config.yaml
dataset: "procedural textures in two colours, tilted and lit"
loss: "cross_entropy"
learning_rate: 0.0025
adamw_weight_decay_other_params: 0
Rows from block 9 of a small image classifier, named by matrix and row number. Rows with one number within an expert belong to one neuron, the router's apart. Each number is 500 + 25 x the weight over its row's rms, rounded and kept within 0 to 999. All counts start at 0. Numbers have three digits each.
Before each expert's rows are labels from the 100 images, of 14976, where the router gives the expert most weight on average: "patch colour" is the nearest of a few named colours to the mean colour under the peak. Only what is clearly more common there than usual is listed. The data: procedural textures in two colours, tilted and lit. In brackets: how many of the 100.
# router: router (model.blocks.9.mlp.router.weight, 32x128, trained with AdamW), inputs 0-127
# up: expert up (model.blocks.9.mlp.up, 32x64x128), inputs 0-127
# down: expert down (model.blocks.9.mlp.down, 32x128x64, transposed), outputs 0-127

# expert 14
patch colour: pink (34); white (27)
router.14:492477514465494464499545524518509500530471525526510473534514491502469476510474527467508494475513522503480472449552502464469524507498476513466485535510536513489527521508468544537474515476473466515461525524500545469544481500473543494505473475475535465482505503520522470461504523474481461541486490538538477466479486485487477473543512494474489525535518529515493486519483500497518505478531
up.5:510486524469489519517465476461521452474477489487489493487514537479488498510493518515459521531487486461501510509471467479436493488435510519502468487487499520518473494547467500515492515504505499499550479516483508478539498541536514470478533546512504510501503463492540548496524495558473484492520492524543481517520477460478520518501476541473465545519465475533494500523495507499465504484524
down.5:498518480521485489492517472500533489507556497525484465508505491449494482484482489498546458528488469504461563443517486507498514555489475502507547474507488504529513488531476499462501493501511541544499487527499517478479468497523499509534535487464470474520546544508500488472474508519523513522512501494517492518481470488497527460486484510521513556539489486518454484482510526452543500531517
up.6:529501492488492509508499509530476447488484513462475468501516476509539528459508538502501484535451477503474488533439480478495503472521513511502506487476540515461466494508499473451549529478515531465511457509512543512512512531532456470479482529461572478507516508497499500494478541491509505482519497493557483474495472476478488465544496505535503449498502496481476488496479520488500498514510
down.6:490475488485489501489464516500527544543481454520522502549511517514452463483537518497516551511507508481473499499539490513459506509467520495530444490496518487492492498422485472518513455440530502485522477531477471468471545457532545496524514469473454509490503507539512511516487531520522509496444484507499526470504490488494503503492514476544513506493503503500505509472503507512481471511509
up.7:506516496529520477485476510486489522510491523512507497488491485515524505523502519534459483469521495451485495480456483508448495482465493480521484471492483500522497532461473509476509520472466455448459519496526467550529473562500520487493473530466479531504556498487490522512494454509566474519480494520507469494477527518477527488517476478477463497480479490522553463487509480512498540478521
down.7:536494520507514509495534512494479512501582494510445487484470491520492496464500520504515511509474506546469492476497457501483506525462544524533506505490520507542490521524512542472487507489507507505533493508539491459541484498543529508500509465490516511479490469514566495458497503501516445522521484492476470446523437517495476514528506463531464468517515491506468510473475486519508474493511
up.8:511461501502533490523497515530495521554476502502521463514505472509460511455524489463506494451490536486506500481481517521530497531515526494481531559527510467470467511484483452512490475478437515497470479527482497450497496524454498525499525454480475506517528482473487538513507546493533485518500535516481482468493487490520512513496496492498464495493491506440485479509507521535524484437469
down.8:495532500555504544499501536476534487536474510511463502514463503504519477548507516541521486472527509500513509531535488473470493470513529484472498548514488494487517559512499509489504520503467460484516539483500509506528522446469501519470511474515490524521491511503456526534539495503493539453485518493483511501528547540490512518523497474515495502463458467464437512518480516487480534481483
up.9:493489503513456519482498524491473466503505462511494530511474518526521491496517511458498473506481492507516520502477431467480504479456467514531469486523520499513484496434485527492502511553513518460480511491507502501506503524513533531526498486506508537513538497492508472499539524523532462539453512477494460513470529506474490554449466534479494517546479461503506520472456497489476529508543
down.9:480513537492469530447498475530537538506439496443495488471525488527489543436499474514508539487493494496457486519507511481510491573530548489495504529494536515488496468495479514517543494489518513514516483490521559490474482503528522513512527474478470477461509519482505482504501496562484521486493481486475485517484523461498515473479489482517518509518484459492447494511496491504502474529492
up.10:494474489503504476507519473506490488514527459487509531438514490509496476469524540496517512491559484522493494510519545479567492531463532498487510529482525440506463498500476485527485486509471521456483499515548522465467508469533491489501508568511455542461499508493482477514510541520495482509500505476466496507511462498486487459524500517508513535500477500527463509499477524483485457473473
down.10:524491493527506475519485470526558465503533478521507512537522520467466540461490488477509486492561518543494476531505451545469463464490496498540490493488470511430532529492504519511501495480473488484524520496520488510520539499531465519510519492463477527485527531532499492526496496487500523493550456509503497467495545484492522511476522488496516518539490483524499484486543495548486492482528
up.11:437543547491474480488537488462495488526522482488468491485486487528487490534517489503483524507497478514528513544474497487507535488481524494520477502526482477492501508506500511478503493510491476508474521497476514544476485534480546498491458586500457496529549524525505486508500524477502519529472518531521548462508481454530485562490527500508521457482530516505480528497517504508491543469491
down.11:484505516467494509520501547549518522528535505547468499541455515494488539542490508484465500540571484500487499500463487485533488467531528540507526502495500491466471480455483491506513480504490538507507520497499490484547473530511507492500519487465529498499550481490527494499510463525485490515506475513507501474464493534504502470521507499516512475487546515467450492542468489497463440511531
up.12:516487490501520550445458530474528515513488540504478509492523468521453524453489481524494474453508461479518466508512479535492539531503486502552447457448482504500550504496474513476479517489498472502512493503488491487461529490541489501535526513507508533497527536491490497487507508479503480482498503508500528471471522478516517474562548521461503529502496532502507498527491514471475463521478
down.12:498494528488526510449510446495493503549469529495480525498482507474501481492490543478514506510531499528499537511517511517524512507504513516483514539513540507471461483451504503504503481491529502481470507493513461493524486499469485531527539441516484534491526498498536486453508489523533477500485470469496495508521506452509531494538498476535547506527516481494454474524579463509504513527548
up.13:518502520482503467477481524536478487499498464560506549504456432483467512562479535485483481524471492487552498524550486489525486487468495527513545504522545515462501513556523484551560516464496526499542491494498492553523501499463491497515512507498511500514550484526495509517506509505486499484509470489546469500489489473501515470458521515506510490485482505502502496488514482491520518509521
down.13:494508499507544506535529445481520466468518518483500491492509531513540530506516486526495525498494503473487549480501507498518517519476520505542550483461487445512508456565518537507505489498482498493548462474510533511477537504488471493480493478496486454542533475505496502468447469475478500484479492512545544500500538532468490497529485507513497491508491500527534482494459513513524548511533
up.14:517524555456500448512509474484493535513538529526523499522473546484504489510470556496501558507508501496481535485482502506502512449508543492494482493481508531499520469498525538492470501443501502506462509504465459510508551529482451491525515536492511469490493502515522559453536506515527500497476504500462526513494490528514502459566461497486508520506483481502497493486501486504522504529512
down.14:497486507512526515513533470495545506482522534499499503530527491504519532548493522509507517501488482527527475462517490519493474490484475509491554519511462492504485504538503460482488454530463503516483472480498494490482479496526465567531472455483502497515495483483483515526492464497478456475509504544475513506465495568519539548526486480482465517536526508513487501485490444476440497490472
up.15:493519495507565489483474483459468497500480531478503524471552491504522521491495493477454524523497499510523434559491475483527496492504557522473498479539490521472578515503515495548482504485457504516467549477453529538475518482492539500489516551470507461515531501515499505511512512510508506525465494505490475495538470532507479508500513489517501479501486496478538500513483496485512503517532
down.15:480496465494538478498516532519467466454514480498470482508481501532475508545505511457484506509497497530516462470510473452523564487455501515551530509483538507493505474498516510479485452459501518544545518499502535538519510454505503525478502495457484536491505490509486515498508490489485501487543518498548458472488491502499466489487522489482472521478511533490512553491468500515514472449526
up.16:535496521486470478544469458463529496447493486520482526513493529473498520534507516507522492528533489469507463500523481489506531467493476528514493523509493461444438480499480512518490486470509478496496501507496482480500534510518478442505516472526493504527445483500513481506509502467492501524491553529534484499492446511523522514483477530509510549506449486521464505559490495512513467483540
down.16:489483517511488507456525445471527470521482532532553457495527506492529523505519495518493476485473495503510538515490499473448494488493526509543493494511464511483494496540501463475456505494468546514485471512509470495458471528485473517553522536484479472480578493479451482503493491492484530497466525485482504455494500533510522502516482496497522510515513484493480462506514540499537512550486

# expert 11
patch colour: grey (52)
router.11:540513487481466511550453509473481466511501524479475480531542510501504507505515483524503476553458460482530506514456498487475517468535479504463489481502481488539528519521466530481494464507516458508521540522490508469518492489459481527503533523523508502533526526519516507533537548485543479477513513504518520506518524523458514487538490515508514493469504466512471455533541537538500491485509
up.5:459466512473516564492465492517541490541503494468485481526487541483487491491534458490498505490458497474496517459483494482525479474472519517452543492499536462450471481510462476467524527512481523489505475495527537514491506538479500482458518513509544525510527529530516510495509465526476498545467475556504491497498500469480517509504514479498456523475477471470510524513481490498513497543527
down.5:524514478469509525496497464490505540516464494516460472477480464496495495519543558520520509497497477471474519489500485507493509493486491492466475518542478563520486551487532525513510480466472485473521518514543500521531517528487510520472495464510514473517469547473447484486495517526501497502437490471476483469504518499526506503465550512518533462457474503518528494462452479492488493500529
up.6:524519528466480528508450478497474563508466486525523533547510479484473487471486477491527477517532519467509487508460467513504493510485449536503469524518484488468486509499493534495496533484539510497480494519476517507460530471486465525481495456483510532502482491507487473499507505503479516505497513533499510424513475491523493544508527468541519471512549480503538495534487437523504509482532
down.6:521493501579496511485484458482529520498520510482474530489549480488498491503496469503486495480531518482511478540471466517496514529534500512547496555486489495498488485525539506470517466499458492492508519476490491539516536520485470486514527487476531549495468547513524497484496526480501461512512445466515501515470485483504492487481525472485516451469505489469470529490466444538481516541488
up.7:530450494481486485504518495471523502547456506500490491537521533463506501489527509464532510547514480482525488485517509501469483531486528522507497473519495514502486520507509479501472520510517518552513552500487460472501505520487502469497530457513504538502473476519486529488475535443536502467498508485495498439486488552523503476567505495486504540487442505529511536507491468509510507481447
down.7:469529510516507503475509500534534505501494518471507528522521535510527443516497508519538527479505485501472487519509486489536499458514476499494465506468493480476505516517525518454519475465523538474479491496510519530543464496530493467536493498529461469463473505493508474521510480537477529495508470529436499562496485523537505534463499483486495486499468468525461484499534459500488491502565
up.8:515452466531486532494535523491449468490492521495523529519496472503489540525481473466518487487534521509536471512470506502472521531470535497499503515485462519567493525519489494521528526502510484504537519505530457485490487475456478493513477505525505521524508462473490489563506448466493500464456486496522535503504548469483535509522475496525505474478514466459525480479516482504508504493458
down.8:497513514475540507499441509480512503485467496505525496508486511489511512472514487558491516518483515498553491521484491423523472514492483495485511490489456526436504523526522550489522533446469509531512483489461518542499539496494440482485497510484511447472522507482553525496513485504479512499491516502491483530482492487500477477501515479515465494578495501549489516519479488518490489489509
up.9:492498489483517452493532542539517505448485531497502493518512503482568452531499533486492449491515502535461527489527491489497486508502518481504470506507465468490450436490524458544469469500494508515505515523503482508516484503518482511443506508462531528507487427479517547476473533489518499491470499492514474507513498478484494481481504540493485470510479516489501532464469492472507464512494
down.9:510453507479483482533497527482463545489482535542475470500460467514475494509490572506491516502509505510536507510529515517495538462550527500500459515470475508497489464465469427505458535509522513524516496507510520460494532496470529514509481521544471498483544484507454464512505500507507502499512484495465525480500522465525517484464475502507504512502496491507502463484495509509485538457549
up.10:498493511515472502465514539520486532540505491476490479506500495533522496504488510514509486502514500476527528531509495497461513458504499450473432516452518503504523460477498493510539476471545482474493535523487472479541474462501490450484467462513496475525494499466526483548493544470509504479534493496489497540486515533567505506500532505511477514509475500530504540520530563494505518491534
down.10:501513503493486483470497536482499559518504483509514522471494486493517527489488481479459484449523453513513495499506530506538574504473499482501517491498539426521464474509515505479499535507507521491534495511535539510513530544498483506485496468508516498473479452531476486468561510554497476520513541499519516517471508524486508525467534535498459513489522479463505508494519501482549488512488
up.11:474509494515491508526512549448510490493540505455518532505469488477437517509451512491463495512525454506532508481479525515539514491491514483500470476511465477517490457482480505507460474492481544529550517544517473488554490467556465458513507523493500503534467512501493495498496524496507512537544500503506506513517532483529530487478477479469494489491531488477490511478499554497472493458498
down.11:504504531472488493534536508492535497492491478517531500536493480527520491494527470537479520480495485547495546536516470469504513500498490464524503495525528506536515500511527487527490561511524500506484516460521468522520517559481515506528481531557476519513474497495516489521494560515479511526471530544501478496487499523496432503483513518531495520504500557504524444478502507524499538451520
up.12:487524478501499524517466543524513481527484549502497510483506433541510488533477487458522500491554513510491479465535489522446532548545505496526477492463481502523539517478477515481507529489517495494460494452496493466506521498505550518528553490526525508514513507496534480480484486500447514512470541473498489518491491527514493490453496511498503482541475484478509505499531480494472540459480
down.12:479502540495523548474476507485531522473516504447535505529527506483556511510544503507480486519471499526496464502511526477519477516529510556504470474520514457491459524482489484519491503433507480533553484535545509497495494501465519533537447507520512484502514502487485487444483505501459467503516482484461512525516520510489436515451534509490492503505503483489490493474485509479474492488503
up.13:451525523494473512551462503488516456514511532542498474483445479464547494473445518555461528515478489469487447513489463499486515513473504486471510499483519532521513482520514529494521505511488494521497471521457490486516483494546478506462532521501504467462468521475477505506491515502502504500500506526565510484489512516464520493494542515483522507541501508477450457487491507488511464519497
down.13:511517504493508513505516546513526515478505479500455469510537498491467518550482490463470478419503477475552498485509518515466528514502482540489489503496518495491492517499551539512477478493525499515540514498504505517466504512506503496518522488480509526467457550562496488512510516458536492474508487473464477438499477525527510497482490524531483494528545471525520513509514548463478521478489
up.14:480506515595513531504501501487485500507535532491476458488549534530489517492538460492505480507460475511501502537500519487484486478440522530511486502505486476474485524475543498461478475511519463494502510491532490483512497530547486522499516526481525547506503487478510490495487527477492497451443502491471477507499496523486539479465513479452479509536535519494495527484479543532535481517502
down.14:491514488477517489483498528545543519495501524498547490516494505504454496476499559503552512507530516497502514528497480534552541486476502507489486488538495486471484469487511499508499525491470490570469479526480498502483498503471562482523545460486511538509506471467501474518473474460555489485528470482513471506531485522472493505512484496507491511482427479504484498530507484481550518481523
up.15:466454508490514477497517480513509548484478511501550469505498486566500520515505464508493503520496460482524495510521490487514492489489444508442528481483466575532514517501499493542470520494511470501535475514537478527547490506487512533526484536488493540501502512463492494459525513484474515447528476510524518476519504504484484523488489465463486526499534517500501545478516517458469475496522
down.15:496469485457506554511488509443514536473482511501486500498495549468443490511454528522503543513502509459516510572479476512508526516509527536469500490500538534523518528509543471457516516510506466534490520506500489502500500482507503533518533539473511515499485483492532463512518449537497509521486496523491474506523489516498508476539488491505501499548535470452508471534463483510491530489515
up.16:515511497501475476515517498520548492459448523489476548513494500523522455474517542480507485505500491516489509496457510477477519489498500489481503484454513523498531495531504471489559487476526464495488501492499513468487475509469483526519493458517520464471548552482478510459470515563469513560484546473481528506508514521484540494480478477522512515516468468482501561507493480522487493518519
down.16:472488497473481551472491488520491451494477513441481491494528467493494499489526538491458506461471470544542504496475526500534473525499504477499536520546534480447474471489496527517517539490484512533491542471524535499498466529523526518482469470480522443501519505469502493480544499535495480492443461548476474491471524509514529516512493513501502512515527510487518478486484510507518482517501

# expert 15
patch colour: pink (43)
router.15:505440462474485512518483486475486507491481535548503464508531507520526479521513497490514460510513472507488512473456530506473522460489497526507510512467528513459507505526464510471512531502502474471496504515495470484525522519459534524547484509481496515503486481459514490498471470500511520525493544539460537514486468455492495532544538520463488453452487498543523482482541511455529508501510
up.5:480508446550521514505521487474501512481459517512476509507473499526549537526496464499539484465574503454496504482517483484460446514519509500495505490467512571494488515542531481508526510477481509509496539501503501529453525520484537489502481508524465543533530503565522484522519491501489465482504469494495502506484493483507495532470485505470534539488509488479484536506479535492498500495511
down.5:512500483483507537535484515511498528546525522511482503545547495550541500524500529560488511481490476495487470528478481499503521467515514515494498476491532485505465465505520473477462508491550490471481490520553493517527496477506507497531472484496479526526519523502536487511550476534445539478465519528442527544486517542506477484521498534538511479484494508478507532506491491515469490458502
up.6:513499516535492465502557457464472490535512494512480463502461513433520489478498489509483511505469502520563486498477473519474509477462454523520490519480508527501500523521526474505482518502527504462494469487488531482513551484542475515492514507470503509446480536511530537496495518499500538494548489513523514490524506482520476484518477541530518520521506526482473445512481458529497521457489
down.6:497470491515512521543466458470493492492505510545485498482473518491487494506483505480577520453495520513457560453538505493532484495495442530498490503519511503522496556494489502500526499503455526553457525494477483495498530515503465480530529500497515481496533484496433505493495499483507541516469485485483531512531482497487487503509491491532533469476534494500514526528470533517476487545485
up.7:489504551517522491516481485489495478479500497475529497499490520500487496536494505523498526497474487495471504481519502498485501518489547529514489455502471477474487482540504560510508519452480500500560526441468503511512479540464487479469469454564542487491464502510513476499468491508513499498469496540489495494503493466516506482464514448512493431534505500492517485465486544538485510540539
down.7:525475482496505497496484538523522476539505463506426461524466525478511542542466486480517493502490512482504519487502503545449531489462519525507514490496496500495520470495460546484485525511512489492516487540521488508490532475509491461504449457506473522520527518478487479513501524484503512544536481468506517548487448493525513462488528482503495486537515479545514535498490463457533504527512
up.8:555484471508460521519526549463464486477485479486463461484471498490517500488519512523542501514496503506494492475519499508489513491494538523501503479476531493491493481526518475491478537483464510453504505534492510462470509549475498541505510473547540470512485499497534454497517470473502481454510487540495508479484484471496480440505507462500497463507495539486510424501508520506500483513559
down.8:469478504528496498530496546487477585536539483479471452480487553511494519496500467464516474500509482486504551501503518477521514480444512496493523509542497502506492510473518521498478491497508550473518510531528494493551510511502468454546510484525509481486465503483501492474502520525523537513504537512490518530479491501531494517539463512477451499500531490487516505429514484478494506491533
up.9:533493480517473518467498530526561492497528472525469535515458491495461489541519529515523532489561503519521467537507508508535510533486517488497519483567453478503516475475480518525528506499523503537483473484516543535537510493495509512463516532475492469492497488498493523489505483555493485513535505480477472534476483490520502513498545462491502549536497517454509507477502516514476478505536
down.9:500478507476473504477520500506543503483509542469534488491483497493437510526537544515433502496503489499506563478492558486496462505469494463505495470483495477529488505488487525535515551508528500569508471526479496477484501438499530471466522490523530470509489516456531495472500466451500499523471512479485500496500473478511490499510493451495484505503501522476494532515484506514476533526480
up.10:504490524528488477494500505502518498478505488495491519536507505489513514522519519552495532492527488462493452483557535481509509503493514543487451499500495489525463517548470505465463526486492531518512522506476491507531508485520466470508475549489492503504470543463528514508449501490452510481481512504555545434465513490511498504490471527459515508491450470514492488495491531442531496476521
down.10:485488462436505487506509559517476458525512512539532486493506479476507507494488541476511511523505511524475521503476545486461457501510483467504452507519531534448498468492512503473477472507498529472527457524502507527489513550517502521496499494478513466526494462540563482528527522524503476506508458512512476498476507516501450456492504503519503441548534518496498504498517505527492511507487
up.11:471491500523490501484512529504470535498501518476484521498513488512486513494516467464525491514519509470475493500535518518492499481488490423481596551488493496510525445551506466533495520485516496462514488452489505497533485446508493483528489458511481477500457518518469503517466512464462482502511507482499491497501498480504471510505470541514460522498515530551486487540498504505479504519548
down.11:523543528527479495497502495494487547449493576487478527479495497511511514482484476523524510511502521518549498497479531506540502474494501514500495450533508494534501510477540513475454438495474495537535464484502486479517519534477492511462473529462504473540479496482461489498494485469483530509505518538478466500458491525492511480462527538528496499524518494507526447523474497493534498519534
up.12:518488519483557463486522474470459465505469477472481485486526488525526505496471441475497471499517495527533451438522506472533493526489515525489493507500493473485494523498527529479561464483511516497487498503505501481525531484527512544495494548508465517518495509438492498491530485529474480459512438495495483505484528509475488480484490502480483498512496499459526486508518517557455533481498
down.12:533482473509480505552442500533518489491501491449497518513539521473502517483522505512464522459522485499502480542481523479510493492536494522543501509483498464524506477470490468515505505510524513518458536513485552476491490505496482540444514487490538558488510510503483485486546492504537491528471457530500441526519511478501496530509464527501486473499521541548516469478475547504499509507487
up.13:486493517493455489515513461544488562517521503482489519500462468467463491514487504463513536466522447510513522506520500520520489544448531510574532483517450482523477454507522502471516493445492512490524504506514515502529501489512531466450478493509505516490491457502521526469461474506469475521509504483473516538480469501507501483505523516507529485456519483536489499493486475492481481534497
down.13:485523529530500521479511490514528507479475513534489459502497535507432490474527480535507498471480513525494467478521498486456496518520456514511539552459492500530502467441487472490502524486475444501534518480505496504507492503482526504517532475498513503457520507530475486531525509501487498469450491421518528518475527535530500451496543498504484474527521491501512517493478462477513491502494
up.14:499494487495495528505502497456514494509481461474473511494535521523510537491498488489493480500489498519478488544481473521536457521501506509486483498499429477479530519534500501496533488512489484519509516505479430500457574487469442528535523499482537469460509464480453444490465500513485493520507535503483522514490498448497490458492488531528463505528465527508512531511509496509508514532505
down.14:525469526557492518470511489514507495490491496546514524482479517456480484481515548532493535529495515496475512470493473484520507512444495499507497474468507516477475501515481482453538488491483492478463523534483488489501491483539465425480531511530461486501522484520532505508473495532507477502531500507484518537477483479539465479551482489518509500493525442479490486536532489546518467533528
up.15:479496486474488489532509545534522516478489470500485536487497503525509524512525499503519510475504467511506496471506547525489485502533522520500515521481513462456480471530508540505560462558498521508484483497471533498491500472528520461524477490513519492542495467494485494499462486490494499501516490509507482541530456552533539513520493475465501476502487522458540560462518503460462446477497
down.15:436513486554492504522513481494511529474496513466499483481547513503469508467533473525485464525510496488495486513480507509536470467510509532512525480507461475542492493508504491513515540542517531477487496466515534559543497549498509493486492539491519482477526497483523469522483537465458477499511504523512489537473527488545469496509470474477425492529511464479477496505499490521534479511494
up.16:471430499525494540480483514510509512471489468477497479504486507491495536482465506498499481479464499527509512490520481479479478461484515494499445463505535518435500496496487485463474488505514513465520547508516511506486541485576508466508548472485506490496492496494516522499500537499534498485547503501504485507509482418531487494527449496459489528521541531515522483509471522494498524520518
down.16:510534533499504518493503513507509510549521514501484477528474486504464481532503489443481497545503527487442477508533477515521481524451467504497529503480499524488496497547514470517480532433532491514487461548452489508455498494484474507507494503529509485538532505515518472492488496466515490544548529527483501471545498500515489507531525487501475504504493502459507492497460555470539508497465

# expert 31
patch colour: grey (48)
router.31:511475526462519521527500552494521482516505498466510521496472520518476468512543560510488527514496461462484513558517532456512492461474510454455463523507522528458444486514495461463466489480467525513491528531502496546521469491508520495488511498488443525485521483501484525495499515500499507486521523518537509492475515492512472489473498499508504512529521536506502509475519548520506514450531
up.5:481546527496512473493499488506493519474467480498510534485481490503471537495499477466502504476520479461513489469499481503513513513576512528503484459476477491520512493492502530488518473480557557522511496497492492532456479506478519468520498461515528494489548520509468514510509543490472497529512477439446502478492484465517486521457470524524525551490522494497515526448463506493484543496523
down.5:495520464489491504487522471485502509474536493509550538535497505479487514519527506547513475449526436481520500526492497509472527450520485559459558483507518530514515537564525529498514461552447522477515488489497493516526495484513498545528480458538463513495464481501481477533501506494515491489510490512511491470519495467477500495497484510491502533475474501516519505477489488507493481547493
up.6:461485524474486525499497475518543453484488519493504531523506480451444480507518505456523515468447516499507498448487479472514498502491518481502473484492456541516530487548493512485505486513489505542471508477552521454506493489470523509527525489510512514515476533513486476516515527508503527518532497494537513512495514506544529503505456451515549522483473499498489539466522478555529477481470
down.6:568504498481491487485582480475485508551491487449464499505491518516506517508488478477479495497501500451516527499553478500484511525503509496507509467498484512511460561489503497502563483465516500480482544501474476510525452509495495489492518448539506506493521493510475517505514514483470491457536501497529508485538519497487485468520464462514466517486496476513483493497481474498502580507488
up.7:493519527451495484517551529487456499470490524450470469508496493467511508431514506508522483478538478480536521511531449496506462484524527538464483455484513516487502488521492505467502474451468522485527518552491511497475523514514475457480472539497457493524520488522510529502498519523484524504510522514499530443476468504543502493502498474536509494488506499519452531468483477496481509506503
down.7:484503491489484530535518488491555501454506447509487524449500479511487510499487511508505488454472472507483460496467524507507455546511507550492526511464488508552537532459510486524512517514497504545526457490514471504502518504516493497556494479482531469463484496513555494488491508523523518514501509482500505502525521439483547483490461492452533514526521518473529481524497509511512469472475
up.8:504485478525514440478502451506483528507469499495558503495494503522540517488484494500476489495523540553562479524508464490509491486487494499432503492484543500525485500513458530512494489476457477461482481476525493467531523501491471441480456498522480522557499520504503534496439491498516537530493527514526499511486507493520507535488499493503478510503459481505473503507546498533496469493491
down.8:476519495497499533496541501552535473451501519492481516540462498422477541476530518453490495490485497482522485485485534474520489534465554475557479510506512506475493563498540495513503500474462526493478482489512503503507517503471479511511525488464478496487512482531457460492471522504512522498478515486562477506499462459515529508455483476482493489487480492504505507496460510500490483528490
up.9:510496470487491524490502512513475476516506470471477479496517480477466527471495472548519501569496460484485485476514490461436512472553482507507511491489480478514537500507518501507454511488477527479513485518490492480541445470538523535515495511476466492505518487488484496572526479497489466490544469536515506449510483507476497488490475506522465435487548495473484476476512499486491512499494
down.9:486472522472493544495506520538507510499457456547478486514467501495484556552483576524458510511494510501478484519486470472474499444496528508517513520499500484529484478487513510512465499519489488536491540520515517474489510529501515484488491481532510483514530489514513507491567456523503499519488523484531490477480522483488508513471575503473522486499522541502499557512512504470507476481537
up.10:488493542536503478562549543510500566487503524548493431477481491521506536485489489478498507509498492492480490512492517497529510498455489522484534505472483481451485447527499503476503461507531487494557561513514477495472541501509490482506535548500475483497521510516503496500496530486481513443511527498477493524489469501517496500488507453488516487525534535508455497529507494497498533518497
down.10:537512509512499474500468487477486506471510463503473547536488494530476534497518501508495522530489546501466497496467499491448478556497519541567493497494488511524489516469486488486500486510502459500462501458511490457472525505516484505491507516500560457489505507511504462521534532500461500502446513496484485490540453473463515468519482479474484469522457489481505503462475455525473478508479
up.11:502491476501520454480481496547520495505517491499530538489515498481490541488489484549502523499498480496470497443486503507524560468492524448515528478525488470483517513492452488473533505520493500520509487480468481476510537552510529499496473511522553503530493517478493456475474505460474496498500538515531480482495494515565454468485467481499545459472494512501499474494529519474485515466463
down.11:533463512544512521497557490457463503509538470497491526496519496469493513503505534472496513517501511492482539481507496519472504533489483509527485485492471526497517470493543506483496499460517519550501478520504461501534506525509513529487509470495462522447531546491467492498510485484431466530487569569481492503524464517471507492507480473503517490474504499547519522508521461474493488496517
up.12:521486508532501510501541515504410494476524521512478476466484467540492502483483453496493500494486491447517535530534503471494489479505506442492475491472501480540527534508527480512491506491514454479506465513473491521478505466508464525504521497552513544535550499473482523526480535546493534516498499524502493535517474558490482500463501493487492481513511506478486497508518483455481483493468
down.12:473489448480461560472488511470518515493469498523518514503494500498512510524538544524473469497476456502508495506504507527461470531512519509526530496472477452518500478539502490490503495450468506453506497461560486474450530516462480515503509544495507479465500533520484479465550486491495491488500550481483510487529463470478530510493521458487487492469488506503516476517512471489532498457490
up.13:530507492499499505479469532539479531548529496492520466489546479523468506526503497568509491494513496508477552501478477463474534470534424467473498503497487494474494534516496498529493489511516527485522516487505535504505508534551469527486485521474447468480514498503499476529498512519481476470544504541529457466501511517494466481486489493496479483460514481497476513492525490514528542472459
down.13:495516444526489522513491460480503525495465470511486485479511514446491538463455506483503474498502514477496507518531458462475461492514534505525472544501505496484513477458488534460499496492479506515498475521488494475505525538453485443463508508503527525464509476546478503495509486519522520477487506492481526515467455522477496483479505500506522492471550514527477536542522506496477453540447
up.14:495511519485480534481499439487527518460497579512486526528543512480484493557534536474513505496504496492483500525493473473471452509495515500482458515480485517537470541476475463511503471505507514507475530492518512460456505476444522452540493503504513486516511473496489472514537502506510514525517480534512550486506513479515510479507481459498535544500488534480511458517504462521504488504489
down.14:502526510474496479554565521505472507473492508488496496498511494492474511501535491488461509510473467457510492521486527487522490499499512520471526462508510513514489496519523538508528499485523522479498527475500441498487466502487524468557538511517518537542496518500517484532503556481506495485483478453539477502531479467572499516524484505518489554472526495429487524487489536497482478492488
up.15:477525528476520518503474516496480475577480530513537477506491490501506522503500497480507487425512511525480502497491548508519473515491455534480485546522504496475477479522506493504500476509458530553472451495482501518450497520533497522528496493476500534533513470476480516487496449501492502465468530471465478499475482535519549469514491506459483484499496495513487478453513495513551497475520
down.15:473493478504515470511492517457488517469514564480472472502494476476527488480487448473518508499480487498530553510594472489498529480470497497515472496524484474538539464496507505488487507491480546523512482483488481504492590530547520514468466502495519507496482495494487484445500476457490493495528512486483508476464470530490510487515495507504498527515506514505495451527470485491476515484496
up.16:464488507512488455455475511489494489498470415427506515483516551480485515510491500475534488482491484490476550496515490521502497456501508482503481477498494479507519464478497495509552497515506480500539512529443488521497489487474511497532469471483504456519497493526487546525468523524520509496504496462547538530530518523509500476479489540519553491490483497548494498506484531517458497513519
down.16:515506465469500511517503505530465516490531495527492543486472509505475516495519511531471521512496544492511472534500467509530514492487474465506509488478479503486466541464466502519490457530486476436512496530510490508492487470506465513521484470505481443493454485479458461500542528505495494522513527523510484478501486516454542501454549531531511476490466512525518513472539526468469517457464